Rows from block 11 of the encoder, named by matrix and row number. Rows with one number belong to one neuron. Each number is 500 + 25 x the weight over the matrix's rms, rounded and kept within 0 to 999. All counts start at 0. Numbers have three digits each.
# fc1: MLP up (encoder.blocks.11.mlp.fc1.weight, 1024x256), inputs 86-171
# fc2: MLP down (encoder.blocks.11.mlp.fc2.weight, 256x1024, transposed), outputs 86-171
fc1.522:521510489499502525487467519486492554467508524474465481538535450497509533479524489553575456488499537476538479529534519473353510534519438539508504497480474473496517533555455582485452488479543448510471518519520462578523498499510501512481525465489505506568455497
fc2.522:477503559522514526482516492490531477485505504515486518473509489493517506515476485495532498496465494517494507492473508483480467487496501491496519498505508491505480521502477522464506515451468511511527498517522496484471512499518472488532488511491493492506460501
fc1.523:519452447538541566466488532546502522493526460466502516500519532475501489429500513535474495475486468536457501486462501580495520523513493509578505516608533515527524562510528480546541521524502496471485564477471524529509494521444506477516450504492478463556460487
fc2.523:510485533515481536473520498473526521488519485506479552477506498479533503466511496560501507506569512508446503497511495508529462485523504498505531497491493485515536469486518512506478483532460469478520525514520493494471487502486537497461487494536489481504451500
fc1.524:480523484497497485483504522477490514503512489521500508469495517481507505514505503525504502493520514476492501500480500504479524519478501504509484511490496510480490475513494511505496489502495495504503496494499505486522508487505520496531512490522481516500485487
fc2.524:492511503498498481505519498485475518497569472513455464501491484559508505489485488476500491496494503481501471519518496493465467522506495520483490501510468499455492519482521501505496500562476539514476516486473496516482485480517518502478540496473471507507438499
fc1.525:503486518483520517532554478487475511475494439533522507530553459479504519445487517488516472455513559503444568488454466475496475535489593544458459459569469480542557489499488553510504500467470478571521431514531504522485506439480468594546542458465511559500493551
fc2.525:497541460515498489506474497502485515495496500478498506467500501520471506509468488506491503500501491507480530489513494510502523490488480510527486492464493522497493494481504491473516544503513502460474493526505511482516486521498493495512509512500521515499513521
fc1.526:523463513527463452433471506501535491520539515529573562501469516535522481440486488475457516486521520492501527500478486474487469567492535541508466495501513459529532562532510493476522517540471545487529504480486477541532498456495562530465533496517468494504472514
fc2.526:490502463474499490495516505509467556490490506501532534416453511530507526499477512469522507484486498503562516466506504497540510523522510506505533529468539467495495483486470539508505474485531524494508515508561479515490485485525472491495513490477453509508564496
fc1.527:482533475504453459533511492499477457499512545485464430515495513483501537467501567549476497480505482502461472567443526535541517456454474502501471501487426493492429570478484433476552538509470513425450500503498537475462526476466491487496440493495527465496490503
fc2.527:507464497492493520487493507479470496487510516482498482497520503486482499490485532496492523517512499493508489486507474511513484464513522521534505529484499525505528504492518528494467503481488507517482481508450501486480485481501538499488554510500499502491575513
fc1.528:489457521511500522491523461495489482491521502469491537520491478510495510493495504495511500500515492497496519521511452527514521505512493498503513493519508488482504484523498487483538485522472505547487489500510479519502481502511522531498468505508486502511494506
fc2.528:542450403494487491520445451510499360514435529592379592529542449477598604501416446613390422468586476510390522509450493445503504528526517527456514501520452513515483465525526440463435501452468435498498468470486452419430432554573565509388489449515517386506464471
fc1.529:498528462523476506530525507526529512481468472504529505485537486521485481472498513463471533468485514512522513503510463492482515484461516495506507488530489533502482473478495492506505531508513499501506489511476501506519531492500495477500520499517503511489515492
fc2.529:501505493477512485523506504506497479498522504500494503511532502499559505532529522498458519478485496515471483486487498500511522508478492496442516489470488499499497480496489527499520510508497523500506502496492507501451515496513527512527533470525482462507468491
fc1.530:487474519516523508507476453513491492505497487490477505506496484490511518494503477494511531477514505508487527503513495529489496493515487502490515489503508493495473524506488473483500500509487500527506489502486492506496502485523487525502546493509487489506482507
fc2.530:455544526464524500511533480544497519494499480542533513454484513502479503481498484480496524505542519496558557495519552495438466494514496516532525511541545488555505472537536526508525486506508486488538486528492523461498485501537492524394430477474538485499545511
fc1.531:496506487544503476498527528467497480486528517497507480465507469497512463479533467505528537414503461538470490478486516526458542510524480494521501502523504494468470538517449474516488511515530516549519488503565494540471505471479531503513494475464525517436524482
fc2.531:496494486476485486515489510498515500511459479506484526506508479487479466499477510514503484486503530505474466501504525500502500502506498504500501485500505492504538532492497493507513505515501496497510489485505492491524470524495503505480497493514506486498507502
fc1.532:503515510488496494493499489489486508511489521498496498478499506512499495465504450467458502501527501522506515508503513512521500509508505499465529518486510532515531489501509532498509497515484523496510490518514500473497498477520490512514464474493521505496531512
fc2.532:491479486515496504498507499488509466492537490528465544476522504508480519503494499516511520485495513492464505504513502507487477494489504497470487492492502480510491497506495526514487502487505492483519484510498513476500499489502509497514487541506476478502494487
fc1.533:486552553453522492540462526509445470551534473463504448486485484498525545472494446481550501463505474521535583498505550538466423500458518537471461474480509469516473529490541520471512536510573492522478529549472548523482495511550474514537503452428497552465483525
fc2.533:504517569485478498491524514511491527473489524546541548504492506490451457498494498503487497529494498486482516523521499530487480485491501497509503490490479446485484501506446419504497494534452528531536490510481458509515520485514525506497495469511496463513439511
fc1.534:483494505478493475496483538502454519489518505503514478465510524511523490494512518516498496510490491470493520499471509498476524496497488504483498508498493491491513510502489502540506512470518509494493514473497524480493495484518503511533502514464479500521494464
fc2.534:509513448507475517508498514517491520489471510509531479469492527521546489485519470516511491500504503495522473488486491488501490493500520510480481510473513505505492521512520504523523500465497510499514506479533485509497516528541496512531510527513486485502514505
fc1.535:501470509523543509484530495513468477483514477468515484487481471464514503470470486479513566464506463525511562490495501486508495526472475505463530478515501499508482499504504493515525535457534466509491506499532515500480523510493505471467514477492526508520459492
fc2.535:521516482501534490480493506466502504493540493553494481493564506530392540482496471476528555495373504461439490489529510483441518469448513451633516530501509455498463464496530476435460542505483503410593529505401529470486578479519547516547442424529565519497609491
fc1.536:464539572536466430534508459520520468499515546550529512514550484444537497470513514450510502500518514500533501502470465441499520458485519483526488487472468470486511498525517478480535498477517496492502472525551511507458498572487501528532525522474545548506473530
fc2.536:490502526505480531499509496520512520475493517504511502470498529486508543484491499483517503503492496481504511477546501496494485503534492497496498526528493516498543511481503506472487499480474478516512502517488495519509469495511506525484508509519509473501502511
fc1.537:491500491503509506506502520503491493513516485484501487508513505519502518500495513482501491496515516518499510504474530514510488501520498512485503504493481482536510491484490500518494524521516484507500489507495506512506516484469495512523506498499498489506499498
fc2.537:514509443513503510538485506512509490507489507515467477536520487518492471498476475494493504484508492503527516472493482491474509522535502504544492503477482493499524506484578543499508506484536524503500482509526501503491506513482513490552476464499477501492491500
fc1.538:513456472530476480511506511486493503517510451516489503525511516502481493506490510481486534510475497506493470480506521512496462474521518498498487505516481492501465476497499487471493479519525530516518481501534491524499491508512472520511477481506506493498528498
fc2.538:500514495482494484523521501482485494497463498489485530512506515486518509470500480495507503497499505514515484489518497506501502503506496494533495517485512492518510488516514495500503494462501497506516484490515498494509495484501528506495497488502487503496481509
fc1.539:497509500489493501505514501496499498486496481494491513478500495506496526484496506486489500497512515501494480495504488495499483502491478514491512494514511514497496499502514505503507498515489519481507472488510489521482495498489492487510507501482493511495515519
fc2.539:488502488500479476523508486510483500492492496441497503499480476482491491490490478493476495520466498498523490493485508491520497503522501497534511525478520511491512501491510515504493507507465513477494494496524516487485494515496526505493517490507490493498514523
fc1.540:499498515513522514507475464517509483532511503492509533492512483500502507519511512470485490478516500510518512487515471517489503496509494514491503496519505512509520489493501502491502545509496516524474494520503482478494499491494514489489520480498525488495486491
fc2.540:492440441453468510514436478528445536554454485492549559538419470454488514451450519536498511450406511549501484447460488541471513526487472512547561505488488517448624581535559519484526513483578539446525497469488479600422499550517560472535481436490487446512448511
fc1.541:492513489495524510521484490520512518500492484548517494480533495476525534488503482490501526489500539521494468514492488492483478505503516526524494449539511522581540493489485495471488511520514497526522450503519501557496529433505496490533518488534461488511495519
fc2.541:513526495515496497505485512539507472499493485475459474496487491497514491511473469534468509499486482523470520488519494509487490465484518495484493519468510532509470483482470492518529510455485518500511471508458530475553523496517522488533519573500464542507539511
fc1.542:508474475492502499492500495484517495499501516489487500494507473494525498513476501512487513489496493523518530505500504496522501490474524475504496493506509479495506490499506492505480506511494489520479493487487499475486486528534499519489514479508509507490484496
fc2.542:529499488498490484511514481499513479506494506487476482481492507523486508488512520513496509493508509488478527484516514490500475508493498497498510502506509499491499494500492498496487525481498523475493511504481500489503517482481515508520502527487517504507500528
fc1.543:520479529515513478460502474506520531491539502519532585531540482516511523511447507448487463495508465526475494513528500523492469513494447500500449547469473507501541501527510532520472528510474506497535482530449504476486492516516511503540512499469539501461497506
fc2.543:478508527490486502448516495502510511500514514472493480468521503487481521493494486490475512482497507493497491490492512509517510498524492501491505485531508506522489509494489511504480482498500473489505510494500485501497522499480492483508520486524528504519488509
fc1.544:494491501515476498538521504503488513533481484483493464506502516524483544491508500470489535510526500507480481524518477497507517516516491521529526510526527489479472478478499493483506496491525483488515488471509510482520503527488502481490472488493521540497505538
fc2.544:490505502503513494535501506477500505515499486485492484504512476520485468484523493512504531504497508513531494517493501491529491522505503496530489515486506540476517516518504521495534505531530503508512504492534515492504498503492501480519506518501509530507514519
fc1.545:486492458480519476532524519461499482452483514495484494487494492504504544503507513508524489489480492505489453487510513497495484481471497521544484511494469487497472527489531524475521491523522485498503481444509503533509515514498500513510512492493480527482497537
fc2.545:456486465542474438477487470512504487540557497502465413532486498480557501492453512477518509499500521478478492493516502490482500505517507500521482536465453497561504495473497525510478525533517528511476504532476537474487535523547513484458500439478512480514477577
fc1.546:496503529467489484528493522491501490490534481504541496488517496513499498500468533488488482474483482509498517488503479487480512495495497504490504515496468503501454492507514475493527491511476514482504497496498487497486502490528495546488489468471483504513485515
fc2.546:497511556522508499513498526503495513523510473450550524434554490480524538499494515466501471467491507526505511502470496492516501517520510507491525500484470491483504506504484536477485477560504479517518497507503496516416501489527509522467524516523517503509486512
fc1.547:564507569496519484473483476454513504542500489460458524500509454434569499461517404539456528455511557446521551481447543504521454535436462569467463547461554538524479418454532463444446436485483511542517512429466505512539568474537558499582497426514516455459558491
fc2.547:494508511511515492489498499492525454525516511515491499480473510557473518503525482507461506492547506520544528485455479474492478494433467497513511464458500484483473445500499499472487502484409485490513488479483539489486492517517524515452556485521496509491480476
fc1.548:487494509477498494512495493520486526504494523506527487520508481455520515470490516522505528504511492528478529505510500478514492529488492482495491502513486480500503472494509505492501513500516496520502508517488499508489519539518505481505536494505483501531518511
fc2.548:492489533509499502485518497518511497505507489509482489485474501481524496513505499497514525507483502492513529485501509503503489517486500499489499486508505499481504506510494498504517512516473507503493516501503499488492521488487487495498504516496507500499459506
fc1.549:504550487504534509486551507496481508507472480523478473480488509454511495451490502495495480502499499471540492507484505515503472500510481507484493502490487493519484484516487509519516510484479525516504460462534472536492524494512506501477517412513486515493491522
fc2.549:513483503497509507502489491473528487497510486480461498496473515489482514531497512512521507487489521507485521507488500498476502486501496511514504495510511479523496484511504525520495529498519505476494479508504498494492490507495488493485499499505496492505513509
fc1.550:496485458477523489506495460519533505559497506458539503484506480526508476489497462484515519489490469509501541464492454486505547509513477466467489510527513520491522476520525495505499512500484469475448505504496487486502495460514497503494497514494510475490497477
fc2.550:519525448491491463517515483486528529505459485501482507424509493522424489499523503478478499512466544493465544487537509497468523497490511493460508485494489510484496498496459523504525501521512473506487479506479515469482533479493489526488539484492493531503499504
fc1.551:517501518521500496529541512508499507498506524487524493472457514484535543485504480515508509490484494520487522537446531463552520539524483501520513488482506516502486506511493463503499478463507511523497527480512455491515519516482534504536498511494500555501506492
fc2.551:492482503492481500507471503500509505493475492520507472502505498487509463508486485511487498506504507509501509512531483516510497500511501500477512507508493511492513482512490470505479499487507518488505489497506505514516509509499492494471516491500490495496513493
fc1.552:496489498513511515487502493509495504515489496501484504510501503505522516498484516495483494496503528511516490497496474489483506505489487508480508485517515489501508458474510501510486492513505495520521521470513467499475513482491496505490494500504516488503481500
fc2.552:496495495489485506502489482493506523502525493521499500519516489501488485492494498491512502498513483498511486514501509502497494493509503513486526522509503496503485497497499510494513494495501493511486504504488497516493490504515511493507493491501522503512514481
fc1.553:484515522496526493504485513497483523504535495501474519484511518506508468479497495478515498497503505541498510489478501496538502487508482494490493510498492501509503520507508497518508515501520526485494475512489494527509483480491511507513473544496505484499495530
fc2.553:507477469513484466496488503498540498490499547502490444511498489488449487490506483477511490503476520469512481518492514502493481520492497501495554520528509484528517495532538565485480513463483510497545517499477469521576496500529501481519487477487495484495497477
fc1.554:501514494524526520499496514524477517484493517484491476490485503490524483500512508481515518505478474501493493509510497508497509524519465508492512502517497508496498486523509487505498494492518492510481510512494530500515518513531526508501486515518515490499505489
fc2.554:514491475520483501510506511501479512503482497509510500498478504490505499493513513464475492514506496496534481488498496498493502510514501512533486522504502501467496497501516520494475507483515514511495494512473513492491501488479513491481520486498484495504515490
fc1.555:506497483490523489475483490494511492482496521470502506507506508488511509493495509498516511512506500469497499490496507541492500493512506506503518493517505506485520501488500484511529505498512500545477497508482487492514505510506507525497506511513510498507485512
fc2.555:498485490496486501485504500502519509493510486492507463485500498500504507492502494505498504509469513506495515500495496503476508500497504499504487492498505493511482500502507495523509504517485524477515510497528499478509524518502510506505492514501510512494502495
fc1.556:459485563510497549588440497490474546542506465435491503434513464468508488467533475526513464482491513530455485488511575490526522510590444457487526525564501465535481509517570526490518485474549557488496515491499517521501476500468486514561532456521495514456462508
fc2.556:508473510499495496524501494522492470490492481509510423459520519475555521483483487492513490516490501494451475493491490519503509509492506500502492494483493484473520490553482500488525517513541500484537508502458459500523518509474462517479459492497493496510500535
fc1.557:533498519495481522458510532502485458477469514537480467494486526494502432501494500464506505473519518443507548489496547522547525497475508504481508506509502494493474508473488490499443507505496530524500516510508504483501498511504520477527504463522459461502545496
fc2.557:475506509489526492470508502499492466505486502453505476504494516504487499484517486493499513514513496510523528480525497502452482491508500495516505528498512494493516473504507476481534501522490500509492518487509492476504507508491519470481500520483476471490476491